config.toml
arch = "unet"
model = "class-conditioned image diffusion model"
dataset = "dead-leaves pictures: piles of overlapping shapes"
train_examples = 145000
image_size = 64
horizontal_flip = true
conditioning = "class"
objective = "edm"
cond_dim = 192
targets = ["size"]
num_classes = 3
cond_dropout = 0.1
norm = "groupnorm"
hidden_act = "relu"
weight_standardization = true
pixel_unshuffle = 2
widths = [64, 128, 192]
blocks_per_level = 2
scale_shift_norm = false
attention = false
upsampling = "pixel_shuffle"
init = "kaiming_normal"
residual_init = "zero_last"
optimizer = "normuon"
muon_scale = "original"
learning_rate = 0.034
momentum = 0.95
nesterov = false
orthogonalizer = "polar_express"
adamw_lr_other_params = 0.00073
adaptive_grad_clip = 0.02
max_steps = 18600
batch_size = 256
epochs = 32.8
lr_schedule = "cosine_restarts"
final_lr_fraction = 0
warmup_steps = 1860
weight_decay = 0.02
adamw_weight_decay_other_params = 0.05
Rows from block 7 of a small class-conditioned image diffusion model, named by matrix and row number. Rows with one number belong to one channel. Each number is 128 + 24 x the weight over its row's rms, rounded and kept within 0 to 255. All counts start at 0. Numbers have three digits each.
After each channel's rows are labels from the 100 images, of 14848 (inputs lightly noised), where the channel reaches its highest value: "responds to" is what is common among them. Only what is clearly more common there than usual is listed. The data: dead-leaves pictures: piles of overlapping shapes. In brackets: how many of the 100, against the usual share in percent.
# convs0: first 3x3 conv (model.decb.0.1.convs.0.weight, 128x128x3x3, standardized in use, each kernel summed), inputs 0-127
# convs1: second 3x3 conv (model.decb.0.1.convs.1.weight, 128x128x3x3, standardized in use, transposed, each kernel summed), outputs 0-127

convs0.122:126157087154145148139137156142127174123113165150129135134137148144118140145126145177159114121151127163117121081103089109117111113098111127094131120114122129092123089147104144105136116102113117151149149148126136144141135105130147150113136134129124140124155112143156145115134126101104148122093081138129121099112152153237127120110147125132109136036123145084148128106123135112087106170134
convs1.122:141140099127128095127140126147163148106121098130148101113122163143130165187129100115153149132129096100125104119125120107123146131162096121115105109122106145130149104104118072107148161090143123155155115104142115118132117142123109147117120098114130131101113110100147128121118102135124127115116231120129111126155136081051114131134161118129147069156103073123108101103140156103145148119133
responds to: cool (97 vs 14.5); shaded (80 vs 50.2)

convs0.70:143144126128114093134076114127136154103122129134120108120148151109130143121126121142121130119119131146121129148142131119115147122137118132140128116125128119133133138119132119130135112117143146110142103121165134154128120138119120142122135159113124118109126134120106112135164132175138142134135096035199167156088146177034123126159110128153095149044159119145157104063160159107152130144114
convs1.70:141116092083145185141124104137118163131159147091099106178152085103130092108132160132146131168104120127098132097104122152114104156129155100167116092137125147149142092158103109163166112117114135146128118124126136113111123136110117121167124107108118123107129118145146124112149121162154092105100101140187134116132114151158142106142110084176116092151117099171072150138126134114099133138096
responds to: grey (77 vs 14.4)

convs0.1:105143126123099094106116106133114110156098155144124091109146106117111148132140155105129135153135123110111109184136162109113125113166116113151115126122115107168127139106159162120119105118154147124081139125121096105140101146140122128098098145125117133130134123127132114126106137130110133139150058149140171119135141136149175164084100135098140168159178124175144214123155072103095129144117
convs1.1:108091118135153138119156102138108132111157139141127089099123130110130117127131154157125119148149096105119168077131153163061152133146120091172122110111094157138095109125130110124133124152145136126144110098156158164131140097127129107118122115106137121120097142097126101103113114111098117120131140135132163128111110142153118108122132138122139163068093209132134174149163106101103129148055
responds to: cool (39 vs 14.5)

convs0.88:114113118150098143125092123255128106098145170090148101146132135115182145128126131122137147137171122119132126131122141125128124126140120126141129121127128128140124135122136144125127123126126130107129112108136113145114124099135109134129143122123182115119122123111109101113163125127156118108135106136169146108130161157149067134167074148080117100128123120119115119123120112081145127158121
convs1.88:128141164170174128127111126242152143131126146134112167123133086118084167159124072131100108097076131099120126110128147122145132126127127137155129122121134096147124114132122116130096090101157096116113123118131119142129133148154121205081137129133153127083121121114127115108121145130093163150132086145132096106134122124101163104108126113151125113111132095120152138112135122148132102135133
responds to: textured (73 vs 40); vivid (47 vs 14.3); pastel (33 vs 14.6)

convs0.118:111127147117115145144115157121118146122154105148112174118128155140116123113108111124119123118112119147117110179120138105103116105148108105165105122093110105191104126114140147110115113100134140092157115108126153121138142128144103109143124136115134115106136128101114125112134130133140120104156161121114032150191197144134127136105151120087080129122129140166106145148146157132147125216140
convs1.118:121135129111121119126130138139104141122112115140140142104119143111154141105125151150121139123113149146123114111148192111132103118123148127161117143141152119122135107132134114163122085117119135086121167118110152129145152105083154146151130143114136097153127147133136125106134116130123123137153108168122074194054118144108094101131106105044106141210113160127139152127157109159185142128128
responds to: vivid (88 vs 14.3)

convs0.37:072126196143121095089120132146123083143124154127174113180097123162172115125093108125143101126119116130132132155126143124126114118132125122153128126122126130138119143135124138128131125122138125125130144136099141151141126103137122142170121141136141129138141125121135125124094147121204156129118120073098139130134119056061103142124124138113133109145143047144127117146149092176101171127158
convs1.37:152130095115094120148122157153113116070137128115129112121100145065123126112129155073094127138133103085141100120110127110129157106140112122160138103134103121134118109114130089109157115120150116133168137137122112075155118143111112101156129102139137130129094148146133106139117129144125127101114080197106151139134097133123148087129101094199157112085113117137147132071159142105153149151144
responds to: pastel (40 vs 14.6); dark (32 vs 13.7)

convs0.40:183118099098114114094134139118124159121132125116131124125144147122112112108095112113105117128118130100114128120131138126130124125129131126120124112125128122126138129125131115121118130138123144140140143145132114133125121134147137133128122121143130144140138139137134140141115132134129135137123037072166143129143196160000167129122060153140110161126146134139150140124136146151190122183098
convs1.40:111125151115117112136106154084116147127111141136123126113113126124123106140165133096127100113157114142111092119091129090153114091158079167121117137159133083121125122100122135113107134106129094092147120133103124110120124129174155165115146103147122134144143120111117156124123160128107136155100065151137143112118131133198118163104085152142113162165131138075103194147128092154131143127071
responds to: grey (100 vs 14.4); flower (25 vs 5.2)

convs0.75:171096111127116100153110103099134139149141113140126142122131133120125134123115130139140135144142123113114118132114154120114122121143116113134114113122114115153128131116151136109109120122132159079139107075174164162113146186120081133135192150140138095106104145080092114106170117215141082138127160119144112149080140176143138119132115140109117206113127124147117132118118125089151112145102
convs1.75:109180130077093094142131139178118120122170106116124140142130124127114131151121114074115133122122146118162115128147130129110110139135143115165131080114137109141142105134105131135126098101139122143166071133111152106134120089125126115114172108107153116087134122138115160135111112135146114083062172176120129158149108120181120100103146125095134135152118108135152093114103167099118132144065
responds to: mixed sizes (72 vs 33.4)

convs0.59:077159116167093159124100174150119077148080129130137114110113116101139132131119145093119123178184130075120123139147140136134115130133138120130127130140127121140144142117150125125109125147132115123138124148116109117166162160149131143102099127156083147131142130148141118164138164151116143146144134163095111155169135141093101137139103105058101115059090125070132132103135130147152118162117
convs1.59:151098131096132182145146105136118109126143131107155158112133126137134113140127119120165127133126125115133127113110128100118125116139086149122142130133107107116126140099142111101096165135110139159168144090123172125111095132168129110123156102116135130126129105065138109114122115151111117122130152202120129145144133117124152090119178183107122124158113069114157178188141133167161097123187
responds to: flower (75 vs 5.2); small pieces (69 vs 33.2); cool (33 vs 14.5)

convs0.61:106122105116126119115146170118127122147132131126134120120150127128151135143129154150113123129130128141123124121130128125123127119137132126129132133121128126128128127136128138123137126124126134128130141143111086132126119133104136120140124120143121133132131121140135121152114126123121141136126014184153118125131127209172124121119000134124137129155096155133137135139133097122150173128053
convs1.61:136138140168127147136180148131181107109141102145117127137115157141158165165114084101172140119100130090125106130156165114131116129158109155121131125118119135115115109091140075136119173121103133122109103143136127117152132126142138154134152098119128147126131109118108156123142131108117156153101180109139143141108139099072116132133076130139133111082096043116146127161132128159160076134151
responds to: pastel (36 vs 14.6); cool (33 vs 14.5)

convs0.97:136103168139132085126151091054118129168074156185066155109134113128060118141126123163187119120111127130123129114130129127128116129126124128113123131125127128115127118130125131122129128126126137142131122138102158147131159123099138076167131108154080116126140169128131132137065120128124133140124148117124137111156143147127161144109128051160129207124123119118136149124134130133146125146146
convs1.97:094081165119110139137102168077124125137107129121127147106175097140121144135119103174142126153154116107102133126127130109165128084145113119121122149163112120121123147097131134136137153102109128154132109111164122108157191146091128133155126211103165129128130168125119119092103107131083135167179120087161145113123131130107118123115140143113131080148150129113084103127115126128111130129174
responds to: large pieces (94 vs 33.4); shaded (90 vs 50.2)

convs0.99:142131117110143120125058100111106151114127119106124164105138158139119130124124112108137112118094121149139136126119129136134130131129126130123129130130129134122122130133127127131132132127129132132125150139113116109142103101134133120083123143135159132149145145135136164118114134105122143128108150129140124170120144053135171114073124190135139255143129170122137112133101067116072136149141
convs1.99:120108122080143126119164085122124134117107107097116078110110068138125137128116112105128171105145135130145126124161151152132128120114132136123128152137099146121144165109153121138143144136136155169132130070097110161116154172138099121102143145094132083088131139104156124087135115144108128133123182142120137174109147097103110120133108161119127184080124137121167181136121160135157082116100
responds to: grey (39 vs 14.4)

convs0.18:128153126165156163130120151124129150131147120136135122126148114145141142135134138171137141130107130163131135132138128122121142121140111132125131119122123121123125120119114112128140105114133126125143115118114116107147117093110130098123101100121127124120128124119121125125111123105134140118063001154136061115174158128094133127127107119123132133228146108137146126137131109154087143197184
convs1.18:138160146144131136126131158144160154156119136151132083090127142154122148190149070142126101135130088121086154165085129121111146143116143087113107119113133131123113135175133111112136106128116139112159110124150141137106179130118116116128096082101114119110122128117128158106116108124149116115156130118133120129107144127149102114131139100106133153222108126157181134088150141092063141115140
responds to: dark (94 vs 13.7); shaded (76 vs 50.2)

convs0.12:124132138132119148136112158144132135139119137146144131133153144141137137131133129120144130128140130116129126116132129128133129129130130130118131135134127127122134125131125131128128124134125129136117140133136114123121131124126130134125129156125132131133120128134130127121124119122129126120130106133148138143154137134116119116142136151131122154155066130000134000138118116141150131142112
convs1.12:146122120151125108137110154116110136116153171123124135160106128123119109110115159114094142093130145135142137099156120177112138175124129122154134129098104162158124125133131121130125169159151114123094176112125135130152166127125169138139130168153142116149123140123138101094114095128154126136126130113083147130195126144113120113132109145120145135136009100067158122126132150114079118133123
responds to: vivid (78 vs 14.3)

convs0.46:063129141111126138163144120132121132106109167127158107164137151149149126128140107137146154132144111121129127115119106124124111127129106128120131146118126131111125119130099113127118116133117128128103142125122176117153099125112127110158115149109140112126141098119121113098118145116135127114166206118119150127097163126156117135151100114094114076141087070117112130238125162108112135184193
convs1.46:114109132163120154140142136094137137128132123145096148163161130143125157125136143127129098162107140096156128151147111097133141111121132117111154096121128151129132147101128096105165136137113165117090183148143082147112096111094148129114138102138128093155111113160181105161134134108105107093130189017132111157096136142122141101117111138130122136114149135126109116132137121120138146117193
responds to: earthy (47 vs 14.4)

convs0.66:150139107111131134155059140102150186118188114129107164089114140116116122146116129169153133143144120128123116126113173116116122120136115124113122120116117112157121126122143138108115116115136133096164075088177140145116134176137091141134136171147156142114114178092092114107186128190093109126141147105138115143112117144135094133111101124110132177122128127150102145100126141099135079120130
convs1.66:118128120086157099126169138126106128132126112120116138105117094141137133110104131092100173080135126113125139155131104134113129158120127146095114128109099140141134171156136126098107151129105155136071121121165126145110099154146117172114105091155106174134118089122141106136140145147157155156071108147165113155126110159115156102128147092138125092210145122129107161154126161085151145138146
responds to: small pieces (66 vs 33.2); grey (52 vs 14.4); flower (45 vs 5.2)

convs0.28:107100136154127133129116163159143146113108166099111145135099106116096148118149131102183136160108128110121120140126133125130130132133138127149119135129130122145128140128141132127115129128133111142153139135116133120119114118133149185129141104101122129138135127137140127114124130130144133119147207077119110134125062094126061127121150097035129134209091147081133145121132126186133158113099
convs1.28:158109150128132072131097129181121157089136119140165139111144134143183147104141165084119141171165133164093134109132132142123113146128128124152107148120110121133113127162131142126085149135127114121172131127140093140119139118181149101171115170121120142163143171120098126157111122122115110133148137111147111144142139138159086133129121164118142111063135128089057169098126139115100121118111
responds to: mixed sizes (60 vs 33.4); warm (47 vs 14.1)

convs0.100:113102127108096131131138111126130125121121122121117164122121137138116136126130132100129151131130129109131133120126132133130137130134135128118138133132129130119136129135129122129124135149119139147125142135126124132136150126119140122125118131127129146135138118133139130121118131114135131124165000097161127134156187148000206131126126137113116130121152139130125154101135157110100106191103
convs1.100:145113131094117128088116143144166133150120093114102129164101133114125146134079123153157151094116150162130132112178131143111112128108146152156162192116130145119094118129133140175110130156128153083179114152107137120102144113149159139147097129128125134152140121147127131142157139173142125112119054122135123151132136179204153137089110099127112149139134152135107135134122127127122187124124
responds to: pastel (90 vs 14.6)

convs0.49:060126144108141113130115111130127161137145140127147176149147152154125157135142138102134168145098145123124150097151045136125159130118127154115148138125127140062143126133062074132146126135132127130113123125112133109151146126091126115141115118101114130118130106120121128125126130134119128111115209198145072113136142156106137149134114111135097137089105107098123129149159110136146165156134
convs1.49:121102108156120132130115146087125101117132152118079102133143110125110115159160115120106081143163137113134154150119131143114165133103144090124151128133115134116112165155124134122157092132124126144115170126139129154117146126109118099111131129128101089115114147129173102160126102138112114092118131171091124174125141155084148093108136124132112156144136242147139141093141128122099160114072
responds to: warm (78 vs 14.1)

convs0.43:077137188151112148105127101187129036141136121139159120162120088158149120108139141105124148151139114109119117171131150114123131122140120123132119130124117120166115142112151139126124104121124126118093119123105112104110110110112106149175149165124138125126134145113130133130124146110111143130109149209105137115107111082072089144133144138119126123158150092157123136154150119177087166115127
convs1.43:135117103160103076136151109115117087171120142139132116139130157114139133095152146163161129121161110091168120122117104129111163125122087150109141122116116130146105115082131094114142138128103135094113142139153148108151125161167128108121168064172119132154129114127138105141135122127083134146099126102127146144079104113151132111133111158188134121051119159111166095106154120104123146147104
responds to: textured (73 vs 40); cool (34 vs 14.5)

convs0.60:062118104166121127161146112114159097122116123110141139133085142143122109129149117121130104127115119128131134112116109134123116135105126141120131140124122140105120126141117103131120156133145178138134114123086116119118162132108123122101110127113099140103109114107137120099127128135142118091144139148136185152134184184102148155126185137105126115087153097144137152145153091188216120168065
convs1.60:167102112118134170150127121143151132099107113126104132157152140143150177131105107117107170133099097112107125129128121125158130098128095128123162163141114119125096139082114140154147164142120156131119136145116155135082126119148123126162107077128146110135152132114152130130129134106119108103088122163153096139129136156165157127069204140117114136126143099101117137131126103148098139122224
responds to: shaded (77 vs 50.2); grey (50 vs 14.4); cool (40 vs 14.5)

convs0.124:159091169128108118132080099129124033174140104214126066157108125094234121152150168150137134159112132141134124141133138129130137129137128128128126134134126122139119131131141148131138123122128134132096141132100104109119123086134130122170141128122129132128137128140142128129136128085138132127122140154117129097140128149125155137146122101102103117115141118127119128114137105100057126127146
convs1.124:119163177101128162131119133152123115059125108069197126137108091154041112180114131137130098132118131141114120116140135140121116131136127138150120143154097120138115120122114161133116125122132101108179123120100149190102112119110143139183152132122138129128124115131135128130159137127159130107074144076125126115155130110115078136145117123107120144140137101141147167137116162133127097130147
responds to: vivid (85 vs 14.3)

convs0.52:094118129159095095126152114143159054124152123166124114121120096120118158102163128091150156136116110114136119153119154122131129118137119122136119130132124123151123149128131120127126114122141135118117122118141135140123135123125114133147121166102116122116132109106122125113145133147137115134117246149134092144136095100112109143129142117157129134154115121124135120132131014162147172097192
convs1.52:149123098169115105129103124131132108137081132107095119113078129110118126160128124157128118086167102082141093121134156098149178105108106139131158138141123130118125124080153075091179116094150142132126147150104105112134123164095124139104118120103105106120115154134134127123170107119109140122112110173108115168143114097123158106145108113155161128095141124122111169135148097062112108149089
responds to: vivid (48 vs 14.3)

convs0.62:084128159150138127105139103158133064167163126117139140117121121150167125114108108145171113116122110113135117183131150128131124129157127127154126123122124123171127140111145129125122111127147098115122100121138123115108156109128108122162114152092125119113122145100119137122088110107167134115118173198141149133108109097083113123096160133082128120107110127122124129174125084218124186115142
convs1.62:184152162144108149113084143117127111111126103133141115109113120108118090137125118127136104145148130099121167101121106115118143133155140110189157109130123148176083120122084141132169152148169159100092148117129155092134077113165144188141124128138131138131135099116137141121191153118128132126100141092154149145114112121132108146084123108165130142149133180179143151164114135140130103138115
responds to: dark (31 vs 13.7)

convs0.11:139155111129114131126169145080119106096119101122089167077136162175095128128122119152096129139115133129126125125133123129126125125123134127132128138137130128120129130132127131136124128129129130140109144132058168117138134101110136083082154121116110138133127102126142124128051134164083124124136138135178125131152180128133154116070174087103143077160123137127137157154133114164171162191126
convs1.11:106144152135109118155105100105111134130143126114134143104187122109120149145145110095123126157109138138122133129109125121122121124128133099123123088133147115133136124133115149131135116131141098106143076166150125111169162150150117136106140139109105126103146119149094175132126152121118141153156117139121089102099133083148072177202124092096110144091057174109171149134087154135149129124081
responds to: shaded (76 vs 50.2); circle (32 vs 5.3); hexagon (26 vs 4.9)

convs0.41:130092142070096152128184166157142177140130146147143108147108133073128145135132139094146147151118117116112123117118156120116116117122114117136112119111119115152119143123136140110107128125122139123142135130145158169110096135143127147166127141133137130132126122126119128116166120137149130123138111211111109119119108147088103122128111135103103131094111143157122138148112120071061234095111
convs1.41:110094132104109090162091116138098162131127135097137133124128136139127148132139118140098141118123112116138139135132137152116130144132131114105124137117106155133137171147139141101124130121127113133135106136132123096150147104109117142136124133136110132107120117137122150137136122125128145110134185050140156146139112125204084137113237133136127145182094178134131092123130115157130041138127
responds to: warm (58 vs 14.1)

convs0.2:130118132112092072145066107090124105134151138139116113119171140131095135115133129108132138141137123134117118180124175113109142115141110124146119122124111107159127152111160138127121108117154149093121119086108135124128134137116104100150135142150150106124111158104106123099137130100125117141148093158105160132113150157139143136088144126144146157105187139106112229156131155155082165148081
convs1.2:123116152152148186124134086104137134114094120134113103116117101128149139113111144168113090142095139171146121108111105153106096149119118148145147101106128131157113117131100113145103122161132125124129104097115131126125119099162162123143168110121143126188124100098142138107146166095107094144185120158116168107126110137080167118087132157128161102123099138102127061124130158155141097144173
responds to: large pieces (62 vs 33.4)

convs0.25:145109081136130128115154142175126100065188103048159142123134130114182148094131116068063122132133126135129127126123126126125142127132123128128128137130125133129128125127134137128133127130120136130137134132125105121122118090127135178076146137091171136119131072129121116129151129131110135102131108136106162110104170108138163137134135198129121059138134125135128152135157149154140135171125
convs1.25:139174089159149115122131089175133137115140162136142156144112124131126114131147153073080117129133145143152129115117113142090110162131149115132125085102158134131155093157107130131130098138116104085147131146068116158098100113148161163116111071122106126162125104129140137140147162117181131126138146183091103113139130115143111145147159110132098144140093138147161170131130138127188139122145
responds to: shaded (95 vs 50.2); large pieces (79 vs 33.4)

convs0.27:135120123149128116094136171127106087122135126126122216113139095124143129131134147136145142167159125093114125134140147124130109119149117126120104139108123128134116123110114127115139110124109111129118141135150104128135129151091127134110112114129150110135139140134129136142124115161116128130149122137068060129099087103159117133178090146120127159184047131161159114162134187142074139183113
convs1.27:154089076114169160109165106117144123110101124108138128113130109130122130145116133128133143129138146151109142090179129094123118116138164115131121163132145141129113133130132129160111132137152172159107138091096156132139097130127131150138141109160099179122112143075127084108146092134135147126065099174129080159143138134117136109123158116103119136135177139141132084187152079160156151118116
responds to: shaded (80 vs 50.2)

convs0.79:124097103107131093127080129149153134107139137090135105138158088067137156125145140121110161131174121133127128163119127112111143113145112126154128105117116119147131153106133115127125112122150138088148138108166116136123135132147119170122084131137142135123102132102114131130177108150145104145101087151119177129123128112142150114198116200095102131131102123139119160122139201100161079112109
convs1.79:145157155132147144117143152093122124166107084122181147112171118121138129095102108142142152153111135090101150146141134099178152087137163137109085169174163116114131157134145146145130154123113140115133111141117182152097098107183129116121122118138105134149144128123119154151122187148096178133137106095139145140110135149124121087107113172107136096102131116122125068149107128119117117122110
responds to: mixed sizes (93 vs 33.4); textured (79 vs 40); shaded (79 vs 50.2)

convs0.83:078127120129133173139080121147133156134133119127148098156120099124133138125130128103130146147109121128127123135127130123125127122137115125144122147113119126142101122126124117122136115131133083135140135123128134128132214124103130125135138121107108135125138123121149142131150127126120132110118068166164127115139149058104098119079164107118122100240135135110131122151134145101234128117126
convs1.83:101118126157106119115132149134142116146126130155101174163161107101115134135119121117168130148134122137126111183098122109113125109112110156109133102134118100112125124134144120094117093126131110128124119125139141119105087104094111129133107133099116097133107115137144137147105160100142101100071135077111130131104142121108114125115097068107124067101057084179074177140127133178108151120132
responds to: textured (77 vs 40); vivid (59 vs 14.3)

convs0.16:152118137113104109115141140125115089109124102133116185113124150193130121122130122137100137130124140140130136145137133133128141127127127128145135123135130128128131140130135120135130128130139135134110123129067160117156115031097135124104142110109125107126138101134127111122041131146116143112111131102209128123172178158104107130083139134149113145164120129162164166107117090135143139184092
convs1.16:096179145153139164121109100114143126115137143113149167125127081095142108138162134087109074161149100100089136123120128118128117116162114112126102133144085121129128155125129134114121118086103130128073144156135086121123131164132107132126109148117108107130123139155138114149075143120108098145151127135135109105148139164155113148164211114097110139124105168091165139176096125142134137123091
responds to: small pieces (79 vs 33.2); circle (34 vs 5.3)